From a checkpoint of a small image classifier.
Training: 28500 steps, batches of 256, held-out accuracy 89%.
Rows from block 7 of a small image classifier, named by matrix and row number. Rows with one number belong to one neuron. Each number is 128 + 32 x the weight over its row's rms, rounded and kept within 0 to 255. All counts start at 0. Numbers have three digits each. After the name is the row's rms in percent of the matrix's.
After each neuron's rows are labels from the 100 images, of 14848, where the neuron reaches its highest value: "responds to" is what is common among them. Only what is clearly more common there than usual is listed. The data: rendered scenes of toy objects such as cars, trees, mugs and chairs. In brackets: how many of the 100, against the usual share in percent.
# fc1: MLP up (model.blocks.7.mlp.fc1.weight, 768x256), inputs 128-255
# fc2: MLP down (model.blocks.7.mlp.fc2.weight, 256x768, transposed), outputs 128-255

fc1.471 099:148165129183116212108204197193144178140127093172159122179090194114161171131085138145108114109116114196165137124129122169101130120152106115097108105126117160117121118106048139178128153131124142203145111191123160144124142094128120098200076161125121107093157151087141136120175146128052155129128110136084108159061125086128107125129139146079137129160101100127096118085119177142131120165183
fc2.471 104:090113158146159124086163129119146171119124098143142182087134103079178146137112142127104142158119128132102105118109135129162113146150131187104132078123117069132124126124143095133236192155129122141158084128098141046137155119187125192135155134054099141058107118119172107015062115161135091051063086121092091111194101092075164113179099124173172125151100134107143117074134160160132129122139
responds to: flower (39 vs 6.6); red object (35 vs 15.9); largest object: flower (29 vs 2.6)

fc1.306 100:127140157141170118116167123108045119135121161188128130150136116081118134153141129098109129121116117188060105134157127108103127118083145171125127119145114121088119171129133141092134130127154103098157130179131059115182117086152126151201144149120121139109076128136136126167229204094095119148130121128059112130125177144146103177113134062086149144086143105118182138102140131055118105130122
fc2.306 100:125183107149102123098139094161146125159110145130096116124134172147128202175139129161141127065135109140116153102114116127126154110107106125139156144225122080146148098110117132201108082119079185088156140127064129117178126152134129072127092155119173112146115123089107101204128138119108120141137161114132132102102137134095141149121142149163097122156107099094077157129115099083134136131186
responds to: airplane (42 vs 6.6); bottle (25 vs 6.5); largest object: airplane (25 vs 2.2)

fc1.535 099:133141135113152153153150145187122131110126140117139153129101128120113130140071132156124116145133108139136098103120116135191117104137194132122195126119110132183127147111086127146199127120093126141113157243071130129102107110087138163116137109069080141118133148144174168169136120140212128090154198129151120079178149130118155122124132097177076102124104113136135129160101170137143135154124
fc2.535 100:096119120111143128154124126121121121071117098096137180117123084160117153118117175091120121166128072132137109171125103155162160172065122165125135128133159117125104185147133106100111085115046127109099044141094090134089091136121129118055131124113138103146144095162132176142133156114136051151156178208141134120108130203112176121192116182220145127132136128192050151097086138147134202128125
responds to: airplane (54 vs 6.6); largest object: airplane (34 vs 2.2)

fc1.399 096:089109148115145117066150151143131146210117136113118113196120125182179085135131108120149024143135092128098139126161128077151114139106126128065162136091139106147052143139172105123111123049148134117146140119127148107105102176180142191139143120163110181170130123100157118163111116148125094230111095147117137111123102122143115114117177174111103162108125165136128107141086058134142117179091
fc2.399 099:092173145128124096073131132124124178159176119119056145094088130107162138149097193043129103101100125100128130162145209105141145134122150124130097139154122087096131144119130124138126082203076150089178150090134100068105140135110136155128160101165156141100149096188163141140143118126058132137100159159106122106097094190117119168159123089095135128180118226142117242076080068127163098136118
responds to: count: three (73 vs 32.9); light from behind the scene (61 vs 25); airplane (29 vs 6.6)

fc1.685 119:128199128125130138145115160090100049134070129095159095090089099128127131128062126129124142143120134093100121144149116169120133111130128157139089135122101138128085129025043138093097135129122129138176144202149142122139153134151113130173193113155124143102147112136216167169131134053136165214147129148118176164154204140163117101086126108139162123071128105148129117109089130129147118137107
fc2.685 118:127137107123131169058094139186127127109078139127094169175060137129129127200133128093118048157111109160154146101148120077086125119141087096150172096134115129197103124078115156115119096141143117104132175098060154121104127139094128122129119168124126162140092190139128111130138154161081132140215128138123120136148182227123139153126141128128049069116140128141162066106135075191160082102193
responds to: ladder (90 vs 6.8); largest object: ladder (70 vs 2.3)

fc1.19 098:130125097128226125090150154134175055108076137126152090120000108167128143108107135136234185148119133129081167133156148147151157120173172073123058121113102119217140127094022147150138130028096159168138130178131107112114130131112087141144142164154111047125116087074128164118130190055046137169115141073136162176129167136121145100090150125153132137102096128025123128135143166151145175162132
fc2.19 098:115127126127112104127121133131103106160147126183127126134129152154089110145110149107104134183139089104108149134162213122111104127202087103139124104149246084104107130074146176124126128187132149133149130135119123160165191144123135061130198099124162134129114162117127136141128024179155149093099129119065121128154126167111082192128088125109133119127115020131196128145200118073126118103122
responds to: ladder (74 vs 6.8); largest object: ladder (60 vs 2.3)

fc1.74 096:086116198127157126037136122199165130116143144095149170123110143102104122124061102201176135205143127128147140115184136078139121110123104143129174081134066156165090092108186138095171125112074145167092147129184033103163095074120097171143127181128118161146123111170134183117113145133134154156072137076086182130163153117167122096186192074114166125146139127114120121101126178183118110221154
fc2.74 091:096160145126151083175078124121192203136207126139091115152144185172116128135136130125103097143237116093099145112107131107126122092169132099107139137139130130133135095121108249127119121127143070109120146047148124040169093122137139116091156110129105060122246104084150139133128104138116179104133153131114066138149134136131112121121147126054125081160128175120120112126115111120135156163120
responds to: black object (47 vs 14.8); snowman (28 vs 6.9); its colour: black (27 vs 7.6)

fc1.6 080:114086116119148120107158155182140170135122116147149167146058074128122152142122097116204138123128121135142139114172125140119135127093144183129160129142073113139068140127091051228122173128135153170110172120139144103117107125090133129117104169093128068131121137078187137157167178131095152163111108113124117104106149106127102130159144044072155124141120174162134132124111135135151121131141
fc2.6 072:138126124152115032104140152159155128119137107149101122131128064120126137139112187106145108151127138126127109105163116085127114180151130150125050094176129091169153132177128131120127128171093132138117141107125101079146142110111118126083122095134129091126142097133156139128097123119103083130120133136114129143140073166079242108127138135168133157218100141078085126077130157149180169150167
responds to: count: three (60 vs 32.9); candle (25 vs 6.6)

fc1.2 097:146133108121162133102193117161106087172154128129162117148092094071119132175052129141182124149145116112138149130135138118106134107164101119095141110123094120194134127120080116154151185064114107125111153129142107104174129140135139127163133149132130125125182137136094125169188109131153154176106118134104151225175171091129104063148176062187107155149140082074112082206121201125136158183138
fc2.2 099:143140140112129125118104138159119138166193084179132090122099141148127113118069130184178145153141179090179129080236131091090139166126129117125067104131122161049157134127153170186095147123050202121128141149168085131124043077169128116169135081168125125128127126109124164147115090143090103119135100126075210133141115084068124047167162112074125128119155103075102137058118155120131128168130
responds to: ladder (26 vs 6.8)

fc1.118 077:107106228129131109128163148106125139058140204135155073129110145130102109126118166183158141138142107109018123104144136060095124136153123129128130121116126172115045140138074164128154166082078127158154212128176123108137131106131102147126128130129076120111151112099135169126136100107157115144241128142125157166080120128170116186083143100074155132120096131140092177092097181134162116127112
fc2.118 057:167115192170075130163105208126111088117142121139112138159185000130130136191103128175120164085106186118123147052155148119093184128124114160182129139106118120152163136091104133121162112150127166116091125121178150117161120117105089126176172127117123110105067128154098143117133094157172167175121093105189167128158123111129165087060165140128117139158116120111128116141134171129123124102136
responds to: airplane (42 vs 6.6); largest object: airplane (32 vs 2.2)

fc1.432 103:127122163154119131148124148125117146115113125113243106143128109125138131126044141143143152137109130094113108069131122140184160102109096146092187128084128202184128142109093174110153185114099153107122149226164068102182144094128073131123158168136117091061128079128122143126144148042080161177100119135134118187126191175102125127069166124153132135086147140129107127107081193091139125150132
fc2.432 108:131113116048132133139120139149133136132140079140141163142216192161174126127165186147123154128118141122150102115158138135127173155137114131138050128155193116119154181117124208138111088123120209129146133115110110146164131147131160041111160052103165195124127159127069157137112125144123116048079143127136166096092117117118143092153128091124134148137123065134134163138136143101095136123138
responds to: ladder (79 vs 6.8); largest object: ladder (75 vs 2.3)

fc1.195 097:121118151111152117052132105140163109117097145102147163081119140209123129116135135115178120146136117080140124114122139174180108127152159128080125119111065146181122135131098133133103143136089144103129126126092083125175118104120038095136134214153077121133107157134137125127209182055113160195146146113135108205151150177167119131135138112125140110135128124155157027136135218157140119120126
fc2.195 099:108155156128097104128084155155176168128098064130075125155197157106085147156119127124094149132069130130119174106141153202122131125109179124133124157138123105075110136140119074128129126173114140164115185115169147108170101131123130184150135129127159129127127060147150158143060183131075133069128149162186080130113127130115145122094128179092157158084154184147188136139142131092133074127120
responds to: hammer (37 vs 6.1); largest object: hammer (32 vs 2); mug (26 vs 6.6)

fc1.447 081:143129120135132132119150125255055137134140109122156131116109183118116096136124121189128120125123224121117097120138105134137089126139149081094132130114122163115131094133130140157107181115083171140075119128107115127121091095061110139125075154149121120112179162046127128125208088143166129123153129108133127195127124105122131124106127131125114109107124153125157079128115125151136088134145
fc2.447 067:151163218130135099156157095136134128143181144156090094146229079110111119130120126133133134138091122131134147138132140115077160146199115146109115123122132131114170109138098195087169106139105142075104124133112134107141093142145113125116148103179163100122107158122105099130143149109129158150142118117166177146078187116053157128073129122130110110127065147083139102149130130129162180127147
responds to: count: three (65 vs 32.9); black object (34 vs 14.8); teapot (31 vs 6.4)

fc1.273 096:197135122154131094095114206141139093041103142135145057080134127157124091112125119138119093104144149125114111120161118089098125079116138151137133156131102132129118125126079186077145150120151069132085094129114186125103170060112105129169135159121122137056166137122188164120255147071100170128135131127146121209171196137126083089126110149171154140086087137222153114088092201104106081174051
fc2.273 097:126130108149098088108112146099116122127145112067122180115148057121145177133141109154105065139175129170133088098124065157142150156137062106179227122143115105177098123104123155146085107136194133071100121124176152131125102128052132147120155114067127149137093133184105153135126094081132146112109143127129119061129102132111181127114142120129123140164022137171122106087177102253164151128120
responds to: black object (40 vs 14.8); its colour: black (26 vs 7.6)

fc1.193 087:169167125175155117153149108122085123113165128155139115128044124178071091118129096154125123154192116128128150134126118109138100150190107100096144128048093213110109141154112144130142152110175125151137128125151142126107136129105168128131109126172127116107162127133127160125111117127170144156172096113130169210174165164161127127126115142084113152108128115133119066151129163121157116185103
fc2.193 082:085170087127127126134137124154124108104098130058126130118128117125129140116255205130122188102159100154128115112072108167114126162186142163110104162128136128125124183172150145128110122137074156149140062097090141108063130154182147118117178131107174144173147173102076111165154136134163085079147063121171150110109081181139181209137110118145172130135062123100149114152145105208126106134124
responds to: hammer (30 vs 6.1)

fc1.208 102:147217137136124124109148123127125064152072179124119064102132128159106124124115123105158145103135121068100094058115137179126144129093146135103123096162037152125053108090125164154054159145121212094128188153181188089233126126100145109125141127144097045108139131132148160126115171134122129174189158128128176077129148177120118095138174189136138058151140064122134105124131178094168142122145
fc2.208 101:112127149089133094085107126117101175105078175121057113163119156136107093201165159126128122135171095151121200123171199144177123059133091120143138096162127152118186072066126138124130113136117093102130157104091151126082124130110131134103130169117117135131130164082167173074091127120095121084134115137057068153103159134162169195124171124082106123122150197146126186135109123150098102083154
responds to: hammer (100 vs 6.1); largest object: hammer (100 vs 2); count: one (78 vs 33.3)

fc1.468 108:126158129140177163127131127143077149089107128170166137189123132099120131126134163151131153128114129191107159126123109144118104092114183203128124117128095110121131133115023096144183132073127109145142128139168124110136122120073099185165123126133040107114090127068200166139156191096089111110156165128115091108138121103150147138108108091108169134147068131179129130074112136090177186113121
fc2.468 107:131167108116134090164034117122075130099113124145045121083134115149103151103144140091131062171124114109177133177122125092130164108110074128136192125134156172094123136105120174183127102197066103102148111063128128131103156061129138125100117153117096094114103186163083121114139097127140145100125141130129109143162160135132135135110060107132119133121082172197091150134130120113090121148169
responds to: airplane (33 vs 6.6)

fc1.563 113:131128135150163120131161122100128048121145231128117095127087136132103136138140131185149157125122145125115083129121123072190120121138163081112098061128080122120034142120158171131137147137132166083123122136136134034189157103129138156133150133144050038095148133142152138152131149095126121127121129078127128176130163190127121125113111111174152105098067123115185129099126123146140166119132
fc2.563 111:113141177098118128153099172139114182120183160174111134160082151111146114113136131119089131078131121154092138115170115121124106134121128197151102079159156147092103082173178121131121093082131129112127104097087173128123070118140189146134128100127172045125109123073168138131112169142078093117161134118092123092086122192185074139173137129093168122087146122136123201089094130120132117133096
responds to: hammer (65 vs 6.1); largest object: hammer (48 vs 2)

fc1.326 108:141146129109177118157127121114134122147060133165125101103148190133101172152022122065166078118127111115128123092119130108117154147128134107091112108149062131075079125128139151138113175133121149109169123121130162071181142142154141097108138107118101061119111126126147132143139168140115126192129126091140255122139129172134062063185096176180203069139113122115129118109112233095120127139148
fc2.326 111:121116125120140126128106153106106134104133149127128112128124164124074116150128127131122120168200140168077195128187176129219089119130111204170139104138141131125142058125129106109153140134141124130129110114102169168076097095124147138136117119116106130135123131048126149086138125129136137090124137159089069142088170132187113179175137144011107127087135218159181181129127108104110096121123
responds to: hammer (100 vs 6.1); largest object: hammer (98 vs 2); count: one (62 vs 33.3)

fc1.290 098:178169117179138119126167054102081072118087185137136093146132047157123135141154109147137101129194127093023101061126095111127128124141106138117100146113056128176134130124130186117128163131123123132148121120132143130130120144016120127131128113150017048138148101133101108075163131111139197120119129183134137153080152120165136121099098189214168122108073111120139075139120157108160087150167
fc2.290 101:076116227114148122127158118107122127152128168127189117172125133128120138130110122203128176121129091133145142158161126112133129068126130132152106122091128141154129140079115145154208126116113115134146116170215115127092168028183100121114123162094040110072158179136170167143130113121197113145110135064109162136122121124164137126112115060113113119102125109088119175153128158143060120068123
responds to: flower (80 vs 6.6); largest object: flower (74 vs 2.6)

fc1.212 100:115144224138147148100138106125113172121061131132185148150085111089128116142110124144156083112128128147140127102149148083083148125167030081121139147087117162148121124085123074148151128132119121177129129178142089118113071068163069208130118143096108080128088179162214110142203153167111101144117122083125156121093153107143124101122155002142130118124151112125120149083129185145128131124087
fc2.212 097:129112167109144107192114133138074106138097206151177124137150131145097183144096167181193139167065146111156132128124095124098166146108060150127132102112135218070150210120148118097161114115067146127148073108109071095123108118118105147101112170164095114127110144128061126089144158097130171158098134153108120244101120121167203128147120135122076178117149125145131130132142187179064140111159
responds to: count: three (71 vs 32.9); black object (38 vs 14.8)

fc1.17 089:144166155142129156130133118118121083088082220129151064158115114175144137180095137255133132016173153124112094051129053110140095131108108113119132114137124131122088138129140140202079136135089148119103153130075148127084141124139117138120111208127094080109154163097128125097130137138141105149151126162128129196148118190175151144076132140128115057103189107121159140144098123100121111125156
fc2.17 088:120149127048100144140111140161136127093144144108135121089096184133123068123116156127142127193054161122129116130177132118157119120193135130163114098125141159139131126112077161096112109100142117118128143124126080148126121112113030054160118125188126123128120091128149169113132122053118155124255124145057139105176100122097152091127138110053122149182204133131119154077073125136149123140140
responds to: black object (62 vs 14.8); its colour: black (48 vs 7.6)